From a checkpoint of a small image captioner: 32-pixel images, 4.2 epochs.
Rows from block 4 of the text decoder, named by matrix and row number. Rows with one number belong to one attention dimension. Each number is 500 + 25 x the weight over its row's rms, rounded and kept within 0 to 999. All counts start at 0. Numbers have three digits each. After the name is the row's rms in percent of the matrix's.
# q: cross-attention query (decoder.blocks.4.cross_attn.q.weight, 192x192), inputs 0-191
# k: cross-attention key (decoder.blocks.4.cross_attn.k.weight, 192x176), inputs 0-175
q.62 104:473513515529495446492509499519506514513489481467504501503496508495469491491538513462515445501478547507515511501509573487495487523509507533500508485506495540525489488530497511505502536475470498474488477528487431466527476505496487483511489531473485511461519538458555475472498507500484531510485479519437479493521519519503535531500455487510502548480505568533513447555462481479527493486542553541507494535505499491469518471527518486469497481520524480504487500523509530487500507472461497490467496493526489533465499533496497482476470482466509466476473487487498503501526509533561482509
q.63 073:501540501462516495514503497481494495491506497481500479521568519506488485476483443551494514505491463509493461462446501478487514549508495494514489544511521496448491541546528501515534502518517513547527489526500546491490491530519479507535547514505468464497497509503480498508538457463511515483475448495504470544500486504486496523471524495516548504488484478490508468493534526484472474492510504503479495511472533483533533461469461479492480480470475469522484513482535474549497477457464469519471530528501491473521515511473561493504490468497491497500525539534481498487532472531539513534
q.64 118:510478485476509492504509515489537540528501513460477490556492522490479465507521557503495488488520460499501527529487501502482521508556545522524489501500519474531510454503474500486522561486526483495518548512488478478470574531488511519494508511429509480512506496502523470506499552499514515477499486495523526486457498501477466522474482503502528468512497479516526508542497484464502487526499532511463451491499482552434520463486495469512459471482473502498478512474524504484523486516463498519487498485498498458513468468506489497539548473544526478487483488475513465546529500480528478521
q.65 085:497464470523515483518496506535534562465493509483508493521545477496519507506521484533494471510507555500505499489515478503481555490506510508493506507493512538497502443509473521479522533525456486507523562479496480507510514509511507518479497511465471475491496493525491489500477478521461540537486489485512504501440514528438482485463469503482501537513497443527471470500488504508508494502535484500457495488489490479462505557488489503473477540537506462512487457518469524553469453474505510535514490485496563491508454486511499508493560481522536486528529509490466516518513494456531520489
q.66 099:514492526518527500505497500479463517502492454526488478532530453464550498475533493544518498511502504479522498524554498474495492536484496475473538523506471522464506490509462509483503477477493494503489519495513512448512509524487486514500462530468520530513488492513506510475512449505522485517509481539521480466504508506582488506516493538457454507491522502510468527483471437529515535504574473477481542508467508466572471515490526540494458494512514504504509492472492521512493505535489507480509467508493485503510445449500489474481462520498520525522522498517508480474541458492520512504
q.67 104:492494496480485510549521462536477446500487499499520540469508510509502527497504440527518524466468485504512504481528516472495432474454447488447509498468485570462473517521517524524464500523521540495516446505527534521500466489531506469482492481536480513466512511492499534505461482489450484490482471513491480487527507495541520478503463513490480522525512545513509512466474522530501501495484503516530517533509533504491521532501529537538520473481530493495542511543509484460459483505513481476508479464467500534472519510510490470477457509530518524522477526511504513512476535498497505489
q.68 091:505513496555488516522502519474503513506483520524485525512551512491457440465530519531520475498502503464490515512511511485472534499526502523520516504508474534545490474498487500477501519502509513536502505520539462499477491522503500483499492530491464513474518493515478510521493472513506472462475507540499474474432509540518470533490483501478478474509462570496490556502504482512506487507454520489513505521444473537506520469486530503503487475450520526513498526511466506513505497558442520479494490518486501479463438509507491463546495445533507528491466520483507470552503541480482483483
q.69 118:497481453509470494488497503559501529485475519497477487498511489467455526536490497557485500497501535474519486508533516484497529500497499518502497529529498527450528501493519525497494467561510477553504495530527539541462459515503524461540482504517448475480481511518509521529464514490480518526495509511533482481489499531487475501480519528495492513551527455513483454463446465535488457519498467507451504519471522494469509522512498535485504531479544508498479547536491494496450473486462494536478488536494463494499526479484542466503454513519497495516537491480489491501515494480469498518
q.70 116:463447453529490518500484544526513539515516518485480503536497497469497475514496530522492466510523507500529514501493534470508534531519469494566504505503496542526524495479489498478479521530516497540499479508528500504525475509499474460558509535519484480485493479529477525527497507469488519496482474509508510528481528498414459519476449536471511519460504520522449495486492505485498468516442469491479494511468494503486495488466526485444493469506497464517448525506509526544522461491497539527485467527497475529445477470505515518499519482542515481493496514502487541507501481532513495519
q.71 111:543519511510529477513523498498528533513483534483484499501497490491513513450535469535481442499513501488479515513504513496470586503504461467477529532495498493509549440482482526504517541492466509461511544464472475453499507539512494563496511534519469498485504508481502465525496463498507543474500454499523479524495477529483473525492458535495472505488529540504481491534520486501480514495532499510524512468491485502459520549507488489493464460514549502519503428479491489506476497511503518461505501479490543509513454505518492472489514455514515507515523527505491493504534488490517503452
q.72 151:526499532501499448528511476459507501525495500522522523524472476497525504465523450541513501470508490539516500527489484479450477483458478468478539508458502495521512466505516527479536522471512489462511511481497483490517551519491515539519482478493531555510506493479534515528502530501519499465488437487514538490514481461501490471503493511516462463485497558507523536516480482449465548479566483514518505528507516508489533523466530497500476495505501490471511447499554482530524509507493497490519481451504509509502479442530458500489528507504503511516462501481506462473536503492533504487
q.73 092:488468514498525493497482474488503508497497507510492508517461496511519526563469474512505547458498496534459496485515491505471504491501511486519494516469504473491490504493502530571465490463532498475521456508430535508521491472509498493492521477516518512489444489512490533496467535527485491494552462466453510534509494523477534454461532483505535493495485510520539490432539488496502495553512481514493531468544524466522462516491538518524531520516496522517468480513518492512501484497509536517494483515464516510490507444492532530482487496503451503510490487521489500450446541524493522497
q.74 093:493442504487515442524530487461493487520518500508501551505522493482530477491530483511499513491500496478485483504533526511475481498485501509469499502501488512530476530496478478466527506458551510480474546513504486497499526511508535500465492512479482533471504465541529523524479493503523519502534470515518516533520501478548502461475516534547472487534509507497489516462486438532515525463557518509539498514494529484532523492462515538490522474535518504500501488463505474513526516532469473463505482517473456522418476428493501455510491521465497494493480509479533474487523480506518524484
q.75 085:510492538469506492493502517503468463484505530501496487508463486504526519464441507448521499457529453532484486490510508479508463490497441476531485491475503478535537533488523513508491477563547508505502454465522497494509480478499504503527519522526521474516518508507520515507478501456436509468514514516511524533484529480477506467531529526512496522493509538515486449520500517468472513522506510533531470488514509511440507528516505426504515509489507491493515536559515538459514529479500512494509478504497524539517509490439482501489489535499522499492445484485477530522476521539470511497
q.76 101:548484488494506508482491524477464497522516496517502465540521445482521502444483520497528520498541469542505499521533498495484510540486477522529493472492528523512534470514457540504534479486502495487475556432516485469473527497486498558486477517474504462525511511487515489449482518527486503529493510512487527489463498494522506482570550490472502482469499516506495540518502485477483532545514493496465503493501483504526481504515510468464457560522498490477477514510480539509470529501502517467506530488500559535506422484467485499488534500484501501483506497465500509532480485526488517498
q.77 106:561504501490513505505496468525471486530517503512487510490498464494547496480496460531501504498474558463548539500534510499488533462474511506455509527528487529483476485493462501471541506511478516489466545483529469511494504518490490499445478492519484532513511496518480503499478478519461494508475515479488489479519501523518514485529468499523475500494524465493517549459490447502513503493513486490483543527483531496494504549489494561520515489546534487505507433513532502517497458499510472507492498454465493509473503503524516475461519523490492496522543534472497567477501499431501517453
q.78 084:494471490478547537507489499551535489489495519491510495475429495507438542485417471505486488469503539488482512490479483468500554487474481494539536509535512471464540510544524523521470505553465474497532433504479542507473490495517480471492516503507485486545523530504512500492502481465486514508527463489507477511490491535457516523490503500517485525508500508512521455510514502461509519565464526481452511500505526514435523538478508482501491501488502513522494460524514501514502504462471489509498471515489506494506521533506504460519478502545499516540498479507480491488512500471488494491
q.79 097:510509534560539497476464468455489518492505525519513519475496473503553509484516478503480488504495485500514477500502500519505538516479496434507542494469501498481544468493492502538497465491528486480493482485486498479562489480502482494549497531542535476475514480514482495543503492459519524514529455493515522538540485498477471479490479511495457522478525535503490485477505433484467506502554464490540522509494518435511485535504499517485509494518554483512476487486497523552535539501495523501536481473503466529510521469502487498516484467490479483487514497520494497424519449506511495503
q.80 073:502521489501474487538535481535492509480463473471499525491498523491501557528533463492473543518532519518477489488487511492499480491496489508451508495472500511517529527502519472479491473468505510472513493463417494490528481436551491468478508462496454491472514495489519502496473538514502512516490490506463540516491527479506503475476509475498520508543509481508479463481490520500452483516528450530493470465559519505511505510497506483541494541522498532550513494517523468507478503485528494532515521462526505522532505497463480558470537491475488440492495490519520530546486527534514516488
q.81 080:479424487483488498479517539529543459508514487510474556482514517505488526493483517508419463502497531473513489490502515494538509487531493494543504507511509483484494538475527520494512514567530501515492464533518480488500485461524433472523503484521527486487519502462479490500480540475475538445497480467518478551512528480521501498468485501532497519501529509505489484477471502494496485517490548537499475544481503524449537494512483502462538460488533483495491512539506484519543520467491501480476487531498461497487536515525503486492519495542472470479540482486528509491539502503492499516
q.82 131:525508534535524446494498516464480514545525498502503529513486474467532464481528479548481503473502516520539488511511527483477490494468494445494501490479509518480482490481513484464528520463491507464474519511526473440510541538475465540517491527474557535533512501505505493519507491525526515506516458503512500495536487494514457523508461545503478485466507533502466535526508456468489537484557495468504529529480507476543487517465493495513511462510526493499466454445527486551508508482497493497501492485493508521489452459515479489489513507479500511500474526500529478461540458490532502508
q.83 118:441514501479489461486518541517523495526512468506509541495525488516484443472525514523498475489522480538480495494516528494509429476519514503520480463471503506500493486516531504487496526484504495524491487512509472493497546499478474513548498521457556507509499522471515480488542547509502502452477498504519499499498519455537470497499486495509509508490493533521464514542501548513498533472474534500522484535477467521498505457501486434471509480483505457427509570485510507476515524525470508501483513471512521467507496479530473524539519497538511498486481496476480462497527480507532475553
q.84 100:548502481481480460514492481529505516505466534527507503502492446520518496528521460582527523470452532523494472520546498531469484474460488497483463477501522533495497422504518529522505473461514482518500521476487495490484542503513523499492468477481480496476506495457560499513481561532499513489468494501492517477472505504522488480504503493511459481513487503511515530500484476501488534505550473515489503494494516477505517558489488507534499542497541483481490498501529490486465507508474506512469528439469530512495451459536514507501515510523510501505532524469488439517516505462493497474
q.85 120:528468507502501482524454498473478503534508497501508537515450473497534481511501476506510545465540559510533512474468521503460507471469486469486534473478502529528482486485486480481528506473508520451510478504540476525492531513502518509493485492499486551515516484524546537527483488510510475528514474502505533487517482508455508515529484521494475506484490540487523549470527460473524565498500440509492526526492511504484494517440504481509502473526503503511463447467527504518546462503503519511526474498480490508428469492534480473507492507483494529494466550476527511483501499480510487457
q.86 105:507488536485510530493486519479498471502508484504507479518503491510509504501473512531543525520494469542490533496498477490479464520489477517543480498503480517487492522501448538493498494498490523508509493478537544518462527523457521543514453498485490530533459534490470520462511501547479469529503499470481483440485513497517538494534541479472522467463468510464497581473497536462511529498469514494496528507493507518546475455520563514474466514490459506483500518461476505498466471530505521503480467529510529502456433501487501497496509516531499562513480498502504486524473516508497496491
q.87 082:497462485511526533515509501553544526544513498496498504500505468494461499506465467561500492481563539523516517516499477475514570498462504516550529509485504508498517522509508538458530512524451461514521523490493521516515526505504470498514531483493505491513473521523503501518504524501523510522494438448518501497507461503410522504481466481524503496480494452509492500518488492468470463490479511498465517521489502505463530531475516489443454502519455475508482493481520507567498459452514501520482499491509533478461519493499492495502527480513509468511504487510486510471530486495524512498
q.88 098:502477476449460456484484476556521500489486484490492525493478498496458537509514511458482529495523546473460520491499485525498497475510510496525480462555510479487531532504526472523557465487525492473507531519495507521488499494483555534482478497468481510516502511504516492482475532483463489496537543501530513508479539503484550493502554471539509474520558456509526476495495486515539523528498523536445475495502510539461473484516496463492500536480486496481495507513519502479477501505486499534469495555498479430492468492501517477498511512506497489466538468451495478533486499521471500494
q.89 107:498483510517480555501470522517458507512514474515491492493481492506501502481485510494489503520549509496551555472430520458497532518512447496530544496477466552539532516497455488487516512520502516501505464475533459501519491485486482480526499501549466508515492503500496534510511469471481483510481484498508524477532513490452521521545465517473505520449507517468505543458509488474494507502422452509493541500489500519476498494486507489452489501539477486510468489502502543538544456519532514506501487507493497511437511519500478537488521514520475522519501514514493564492479484494500493493
q.90 110:522461526533520563508478504458487491494532529501497486515465498514522522484450523485517511489493496496531540483443469474460561532472496511530537539502479486517514492481443511505501516533491509497512488481502505507503479507484503496488523500530466510503490481533471532521493457476510504530486472477493503486491477509433518507509500509475483497454507513467550525451518463467509485527480471479492548483507524484475519530481525547472497503520471527537476428492501527544535468488518497489528487498485489524464514496486495513476506475497495550539495504524496557495475507468502528467
q.91 099:502486516485493543516502498514514482471498509483471500501517495536524433462521523489511482478464485486510514493519504487475450473508482491487519505484530521518446461488516489509506557519487548508501476506543470478517486508503473507471521522522508524479537505499483485484501457491473475454464506497469468491484549494500506505509459501501511525470485530503474541516518568502544515485453524495565493531506467542495536504457520458482512448493521486505524480524526482471496500515508511491514447477501517481503490506527513490491521478555522551496479533504446547518498536468525517497
q.92 067:489467505542520542537495475524518487520485481496479476530543510503482542528515479504462543526497541495522535467490497490515506447495502520485520473520483495479484570516474516505525473517490509474525499510521523512470506440523488511484453462487474507539494505490475521487511481510481488532505481479508521475504517502496539504523494462509514520481513411479543519450483458480506500498475457520472474559507515533490474543525498498498483507533494507522501501502475475534483452509506501525500479506510511468479542547472469490504519508485490482499518452552528513473491508453526488477
q.93 082:504544546533519459504479470469459528488474498500496532491486465484555492489521474512496495474520507523493528509483483508494509474483508480487537502428495481531536446465515498526490474482503494456500501460479444445543489503536481523474497530489532509476511468506496459490505486511516527455503493528487531500534505509555465485492484513530473479505502563517490507496525489476480530517537493476562521490503532463542510514513506519524482477525539473500470468490525514498537538519512505504541497460478519538505461501492462551502498479468504482482504507523493475481497489495522513480
q.94 072:501500544508519496489487467462524500460495498539500469530499491537502499478484468520504513477467472489469422525541477496472503557504549516488521518499519488472474490523472532493513476488505474512510521511471495479474534509502507525489497485481517484547472510502517506498496484551525524527502472473487456495464450507522514484499548511509473497523481477506523510523488482518484497503567519483489538487499477474487546517471481525499519581527490524488531473468471516523472496473465490499479532497496520483545504454513495465463489530490494515549525499520493470456516496444497530521
q.95 110:477518508475466488487504491538477503524478476540478522495479489515463530435486486524471518480527529465513526514469478470494533467481505495544547486507465480474532533473549501488493445532505466526493474503514514523537465524443468479541502497556506514495519508516499504525498536470494520455483498502505519503522539484478521522515517514536510466513570502511506480530501487486475520531469507519472494519497509493453526513537465442478509519457517466455504543546525510501509506480497508528462504504515510484492513487507504478480468531481470492515500446471490508459502501498509521495
q.96 104:511507534531449537526487517488475492484492480513480501560486527511494512487470522498546436498487466493520508478520503468539502492489493554460491569474473548443500503494479470506514496519479497486525462524527501536495503504497532486482510469520492530474545499516483520513496487483525514512526526471484457508485496501490547527507520480450524503501456503491491515494463546504493458528476505495494485514486514476525503520510480535529526449481495498460523496506501530496460461501503480521555502506530481496492493552504514497501446521502495477542520448478488556497469495464487512521
q.97 121:473493558535505487535471505509532512518500505497551533472497483513513461501501497459519497476488552527487454494528483533458511506473488500437497488496514510531480497547477512498532451465531504515504506490495464484480467506507513510519529475452498495532525512500564507531471512528470473479491505495473495487516449507475486488537513501518475522473440534535514547539507493471484525462509486480487540491490526456515463538484511513508497478512492498502513484477522497523468498565491506503533518493493497455550476513527475509496490490516468505509507520549475463489512446480488485506
q.98 110:500518462526532494511502496495490492505464484472498454483525516525520514536497508514467500494528535518486522500545464506519465472470546490456444484526479513497498583491542507489520496502515513483500548498474530508517472537470519524493498484507469492533482489513450528534480503498508496559488507516524516503521482517495504503534493478495507500501493477486518519475470487493515511494489477510518502444464504464491508517472492464493488540485456572508483448485459484492474524521499531488477515530495515494461488489497515547496492489479523531490450505449472510445526540505542515447
k.62 110:502467510473476522476508507442490507479472490533521494493474499531498506503536477494495532481507541533491532536505516477561491514491480539540514465510538520515508488522472525521484510506549471512537521472477497503567476456546522487505489450462494473489453517493525508509481468524525487469484522503517492492504512521504530520484445523521529496471493500494507525535529532498478462502499514507532483528489521496505513488483506520501494502460476509562457502516518494490502574456543501530502474519528464497529468507514540511474504532
k.63 072:491519524491459509491520520545503526548465537479489494528542503493442491525555501519535514495494526509495498494456501492480505494522463557513489494485495502487468525477521516538500437510508460527523484514473515472509515436508550474503469511495517490524537515494510527540496443519526493503483515502487529525449503488520514506447481521492504499498495504507500490504515480514524528507455461509485489482508503526546496531566463512554526552508516509531499463505497521477486488506492497505520502513547508534488501514521531502448473515
k.64 109:518510499522522496493517493520495550496507434486506475469530497505525574517488506478465535480514521502496478485502545464436490474527495531472487468514493493520532442452491474524493503491468508499437490507520515465476494474530492479498533513478495513499514500487494508510535485544480465477481516497482480515499543500567485527543506515531555505492519499521536505543503492552455513483496456483495465500473482520513479545504465535504488506481498465543483470506501502500494490486477509504486519504523476484464494456501539478513494517
k.65 087:482484474504454522451517509556489560466471505473485469501538494494502552490460507531525540499498512519512521466485490506444475477552514553517501505548482494509512452487460502527482490487493535495477503526496493471484503469546538468525521485506498516556511472484465498553509509510479477514503490468510492506553489518514483502530494478507506465533520494502531484513509512495457515496534519454476449515504509502451472528448529477538509506532517491516505483530496469513466498526508494511486483477513498508508522487474534522511472477
k.66 095:485551509471545497576493523509488487488470468521509539470476465521489476522547512479524500474497515503512521509536487567538502501472540489484537501547539490497460490448527461527519444486542504464530509502502509529518508520518449484495511551487497525482508490512469511494458501539482508525486519487519557538518495509469501542535488460501492497545525515498541493510515473490502461512518509489508493523528524520498476460477463491459482548497477506506506490478486529472495501491479479512502488524508526469480483493493519520506501484
k.67 110:468479526511513486524485545437498466495476498487470507556452514500490458506544489534494494518488497500511503468489494505537513520448492485514515510476479547448449559499521531474476511529534488508563501502518489543517518501513489468493505483504513477470450517493492499447449510483521513528516503528518519483490476491473499457525491504476485485530449506489450515463510508489478484499484477495519519516522504511457509476515512462455479504508491543458518522493452530488513499476518483472514497504465525493490484553474481519496509486
k.68 092:444539509502543469528503519465489532484490513523477529522531472527520540516526530543457505494530504501497567507489516461459466502450517467459499452525516475540516473474470490500506510488530485496452506475495506492499502465525484478499482517503481544491517492464490517470473505546472529461502477499544514562487524484508500517538535496487491503498472524508513518516493516564471500478475495537499483476494514516462475523524468513468496455496484479479485490526450517516469461513495466530501488517493483509473496495490502517486474475
k.69 113:500551506508497482526498516564487507512487511513494473537517524556555513506504485536512514514514474490482529512493464479529475492505480470502526497486501532472501523497489482506490509495497498491539527483503480501496487517513555451466555455488488461518477487520481478510510524473535525531467467453518526504530501520498510542551491518453503465522544558495512494461484534487476504497512529466545443542505473486505500470478497468483543486526511536545503488489504496528508504472502504497506517511504508492498476531477516559472516457
k.70 125:537483494491460476473482517505455523480494498495534511499515534474525511511487514528489524455522465488472518500478492450503490507491491501496469471537535477503521525499457440460478468512491469503533509485472474473481491482517474462446492481496497488499508509506474467511534509485527517494500476495510503477499504491493498534521507489508534446515475518526534487513452536504504483484491484465469455542499547471545506493504492477531561509544479467534459468523520503504509501517488497462477507489499465512475459515507547581503494465
k.71 111:498491467509478519518518531495463518483481506499472486494504496476468536516448500518505545485513526556514518458469471509487477485518522538493524468534495499509528460461517505487508539480508542530497520505446507478493522503525484504499508471504508520543512491511468506510524513483465487467524534503527491514519463495461552455508480515519464519546496473554509499502521467525490516505530505508466439498518524498441456545464505526500474484520534492478544490507477479497482509499533483513488475476493492546489457473493545467532471512
k.72 129:529448492464486526478506514476525485504471466470529516483457438472495482504471493484509492469511468506526461453489509473479523492506542511512509514543421506470463505501464546500500497504512515498517450530512500517536493503534474459492498489493508511510487461517494476482480495496487526455495518486517462501502504474495457489504518476539483497507491477524435527523482465493465518520490468473464486470505530463537488469486496507496437511483515486444546488519508494467492537445510506483501513508504501500472517495482534457488515500
k.73 091:523434549497464501439518480498503489533499502495491480491516495439455526506479499519508513452491493490503461506530493503530550539502481513529477470508494524442511529551459539485519505506475493513532456541483494523487472479471539480480458469470518508516499496516501526491483500516481515448516498532515493491514488509485502497459498487513523483474477502507467469485435491448478504511499496494527509480499481502509550467493534520500517491518502525478524559489545487502461510491509454535500502478536517526512518546509501499485495530
k.74 110:518507503504477464485504476473513475515486473529507515518507474531481517519532486480539542547477529504520500474533501490539492477457503527504510512520537500479459527507489457461559459508504518491454515484464495502523511506541465546494500474508525491481513472533464497496469509490480527520512502494543537498507523447465517526478505546541490484504481549496478525515532478493483436506501499533523475477496494523517476476475469515488482473539467487492521525549466486478491530457491472527538511501520497484481525545512516549479512499
k.75 100:496456468478483498489441498456478504485487491476517460534458536485496495504466511446479508534474514526525498467459526477494502485483529516492485519487508489458504516502494490501491481523521482527534506463533483500532514495495474531510466501515515475452483500492512514504461442433485518499499500569486482474449465476500523483471453544480517498515451493493469526496514467496495421490469500499496478516511506472480495483490517544555515522511493511502507483502470519501514498506486510458550517469517461500487482539485515499490524513
k.76 114:502492483432490511473465480500531501536509495462543460482488477494501516504495572415500523479498504524525520462503518489458510475503509565484514501524527482510481473494503513540513453476502477484472499504552472510519514518490423535536485505495531525484503508482482508528491454517467496458507502500467495532500490509516515521489522498485505472520505504489524496529492475481533440526498503488495472514499520513483476476474495526548504538505477483515501484486452525455466494530483498509517478491522523505449501538508514501521513519
k.77 100:516549496544562474480525480511487456511487481512452500512475464529523479488513515500513522450494503505501493442491458523512448483499495519511506558478484493503455487480543522502529479516502545505467531512536507535447534500519528469542512504480513515521528458472510454467466497494515523512465523472494529484531507469445498492483524483526493461507512496514498509502503491498480531519493470455525536525534481518488468455498525494453458497494492530523493536518468475513517504492495486499508467525505517539490525487474497523527496494
k.78 093:517487472536526476498512508521509527489497457470478472482490533470509519513467464525466476436500491480474513512456503497482481479512529494521482544460499495491515487489483506471498569523491525516512515462474515501484503474521556478480508491500497501526431499433505489500494481482495509481528514508450469507489499516502486465463475490501501489486438474496472471467484523533427551521499492479480469505491495458495496498522531510486508480459513519513529491464501504557518475488488510495455534457505477475505464491477500479492533512
k.79 090:482491481497459499521499529491429523473499519517502552506488492472469489504490507522515490450486443524481498538524486479578522503529554512517537500561553480497514532492483500481498470520512494515505476468492506478514492523511502445483496471476532494546488503541473512489516538473479537491525492532544485483520485491465495498496473514526519495509514490550517498517496511472518502489521507475451493453503538456554495493482487496467516487461497498509546486515544491521469512469508488484491513514518488535516467471471530512484489484
k.80 086:509507534489449529486508503506507493549526489482509461459503502511491481507483468487542485551490496513523457483491508493497508477545483521522475495535465559445499531563479566505484525500460516522532520547509468503503469503503536514502479478487501519497456446528483491509523536496524464489480475542506467530485508519485495509488454506487501515463531516506463549524485467472489505493500490489489500534507502512490497550467530476533492514538534463475524496476547481486505515488526493479495518523500509491520508520522540522456524491
k.81 077:529495482557480480473529489503497505509462492504499494498480535478507488479490472535505509471519520488461537502473499465504501523514475495497472500447473484518483552499489471442529519513519469556531506460480505520470495442536523481446514442515506483548467497504498489457512527463520534525527487489487504481461487469525505526536475549528497496518444520512505501453514490501499493520487474513477512511502490463512499509523469501505495457516499512510482552521482489521544535492503552461491530496470495548525468495476504505497488504
k.82 108:526461505477540518530502532510514502508464487523540539465473462495468499506515500497485515491461485514471504514527465503540497488456524488477513501531509464521476507477498472462556473510519481468486536476466503503507517512564433515471540490459540512495513494471490466518546483499493503507489530455510498493517496490484511503508544493560455507499517459524503483525504507494508484488505479475462462500510535487548461487487466471452504523516500463517490499501496505486499537458497487515473495510453447523480513461523541490479499499
k.83 096:479429519461494522486509524477503513488496483471520515489498478508519515479514501468460486492516506502483503524524506469462530519476502491482491460504470457520497508442468481479495482523553414507525482516528536471507493465513439493493540527486534480536513537498522521501541516503503457501504497474497525487481503507575491518546513509495514487480478498513544509475514494513516476489487484519495504500485517502550510539500450513515514553527526493500482489494501571471490530498473542500535507513448516490487527474498502487498506475
k.84 109:479456515491501517479504535528524508527497502464481468515493477502498524492505526482486521486510473515504487478518522487479519488490502532515564459540435498464481528509483533553516514467510489485465454497554510512486475486507528434519563508480523518538510490469466508506508513535505499500514459471531509561568495513517465505549540498500495462491517490528481513493498506486473540498487539471503499477500480530490496494486487496472503498519541505473503513501487509502454508508541484534526452520499529487483523518460521495503465463
k.85 119:545437483507497493458497508470506489469512500497529520502514493468512481505529472525473508513486477462503492459523479475521483494427527492492467529510489480513499514529493497460521492528466515434455526502504494507470506485533508496480472520465512527459519442467502445506473503494504533483496502487501501492513497475454467444474565470544487461477481495502450522526492541513445522501488489459524485480470514482519474480517521495465494471476487522486499498511469466505530512467496466517497495483500469515462519537505506510494492487
k.86 116:525469530470518504470486470479520489535491499478522499507533484469475507511508549487507489484527520489529501470515484503493519514459495489475490478487509504512465467503513475500515462481500459463517495537516503529501499535482450512484471538530479484458517506490516498485473484545492512473491517441454523508502512512535508510484546433456492500515451528465478492472494478465510475536491461480543521503506496523494544435506502511531505508505470498468493518473480515454481491519471482487513497495506534476444531558515455493540513528
k.87 093:551484482493463502451514497545518512517496474463535491477524510463537532514451497506508480458517460490507520505467459510480500486536497498525492518488472491513504466510454507453472511526490511532524517505449493504491510516535492478454526479510504486544480488487463446541548520477508488476498504438453469491534509512526493497470522481486509483496476493484492466482483528482485537501512464455487464518486523456540483481473516483549501517510517465525509475480553492529513497494510521483451536489493501500485511501517545493496530517
k.88 094:518490505533484497438521455519543483480540472476519459504496530529513531480476473473488528495488542495502495464541506469502493463500492530482454550437497494471486497479519509544513483490480532485461534507510544477446487473513539534533500523497514490473526455507489488502470488495484477523505489503483507505492457495491511495530516527469513451467490539460479519498506493507435501536474518503553496522457458515516526501498500549509487485512512538515498512510471491505511511506469509513515520474528499494512527535464454487532509510
k.89 115:538515494494471490457468512449447490484503502493529527499502512468539453522506502498507503471524480476510497460481472492506450501474519504482467534529519492530496508510491493471461470511484482471554530526509457486460507503490486453476437534482468502463508516517503441480486500470503534483470505522485484478466507478472490474476498466503518472511471507519498524525484531484485484516487475459483514554500542456523513472520546503538506507487472522505511483495493471489555486514492504460496496506531504545468488540494501557529515491
k.90 102:536536483506484476470475454505470508504493506523481508494499481443516490510487511535519500448497481485497489466470489505494458485514519510511487544529517502531510458535488498485498488492473542493514471495482461496494521508489522460493427490514468512489500501502497454480467479496504565463490513506490487483492541475449479501436503451539506508512495488529474492530465530501488510529494486480471508474521531457503497438508555515516483475463450493501520500534508447513504482508488478490483495468560482532480487512495502533534509512
k.91 098:445497476523530500533492522459492503465452484502438509531483500475496498463528517538470504467523533491473504487474525518459499511473509457472487488504450460544505495451509501514504517486550513491521494495503512492495524442525495497529476505511486508473514516464538510455443496510516507514518505520505519488474481463481482469547500484540484544499478471522520539481499488562500526469491516498457524505506504499447486506512508522487480519511498508484497485533461517502486488544501499485528449490497496526524531455483490476545464497
k.92 062:558525503520493480477532501490468471543495511463513513507521486487510508507499481485536479506523493470545520455482464517509486498506497462477470551469491495505459499531542522498436484497476532517515564557510502540480496507482528484466514522503476516516475459500467492472498525522496470486507473468496545485505486514521486492492514469468510502503499549492478473467493506491483516527537434475545552520480469501475544493508503475498498494490483513473546528464506496526529487495507492470487539495517537521475493533523482511526476543
k.93 081:465494498497522541509487563464452514498484491487480506464473497474467470483509516473487504473500491536496502494534494492504526508492523518457497520550455502474520516479503577505518502516509486525529458523540517478469515513507466470470482525471551557551546480494499495500481531481470505482483474548540504512501490480487493485520490513536514479499532484548489508548506494485490471485482487512475535497515525501503483554462471537464477531488531469490497499457508534496509484503521447484526482519496509532504493481496544494512482470
k.94 073:454533514472514500519509494547561546512459505511477489516484433517491536516498525496521509473486522496508501526513511570467502496525514503529572479503491493516510457510475503526516511475533508506458463479493491524553499484516529478531527489496510488521489544473483510515489495538465520516511532457502501528515519514537490514489508502533466550526526475480536474483525515492488512501515520495489486467493480503484479449483502503522452506474488500507532531508507468500453506474506506551485487521545525487527532485471481454475502539
k.95 120:509495499499481490463489519512520475502528503484519519504449506512555473466452507455476515423518458487504510510478502471492516506503494474493479546451471498470486541490481556494492489509502498541576509475496511486502504514513518477470487487511526484499487476521505438484515491437499519489490482500483499481473471492451515523486503508466477454488508483508487498488467509505483490519451501494489502530510515452559513494523519525500496534485535505533511460491524519494570520499509527471506515504486507527521477519462511509511567518
k.96 087:494537519485515515484537489523455468497442524483505505493540518520504467505441498496451486504482478498468475487477479470508534500541485504496471455506515524477496490473533496484503478556497497486513540512514506506498481460535478484499495538558515473522512470468439493499529486533508501528507514511504488483517518482496485460469501489508505517530508496476474512514495479514513482480483560542478480511437517493517519519479484472555495475482520515508523465470461536511509504510495441513495506501525502443515535508463536446516525482
k.97 122:466534525442511501546471495512492478530523445483512536499468520474485491476491496469531507503494546490496514476544520461497501476489507524463523499484470498523493512494497479509507535506516495462501502506538472509482448492528476495520481548514548513487509526493479494486523497543476532445527516503493462454513479506491485499505468528510534474573475498492482503502513496475472495485483498491549496482467468467531447507481494530453512525562516514506484508568530476502537527465496506518512492512493492503474488532512478536522474514
k.98 101:507476488480517496533473527495503497494511493482514543501506449500544502519585519531503485493480480564465504515518517510448526506519543459522476513485482463558457503498493502488514517527498520513454493495505553513523527471471484494489486534542532493499515484512532459508459494532506475488487508461499504504507489476515464526559449492522486467484516522505542506474490526510498505475477503458449473490490496528524530484491479527493538473486495506503545469490475515506492484515507502471483513469450528529487486454539492495479496504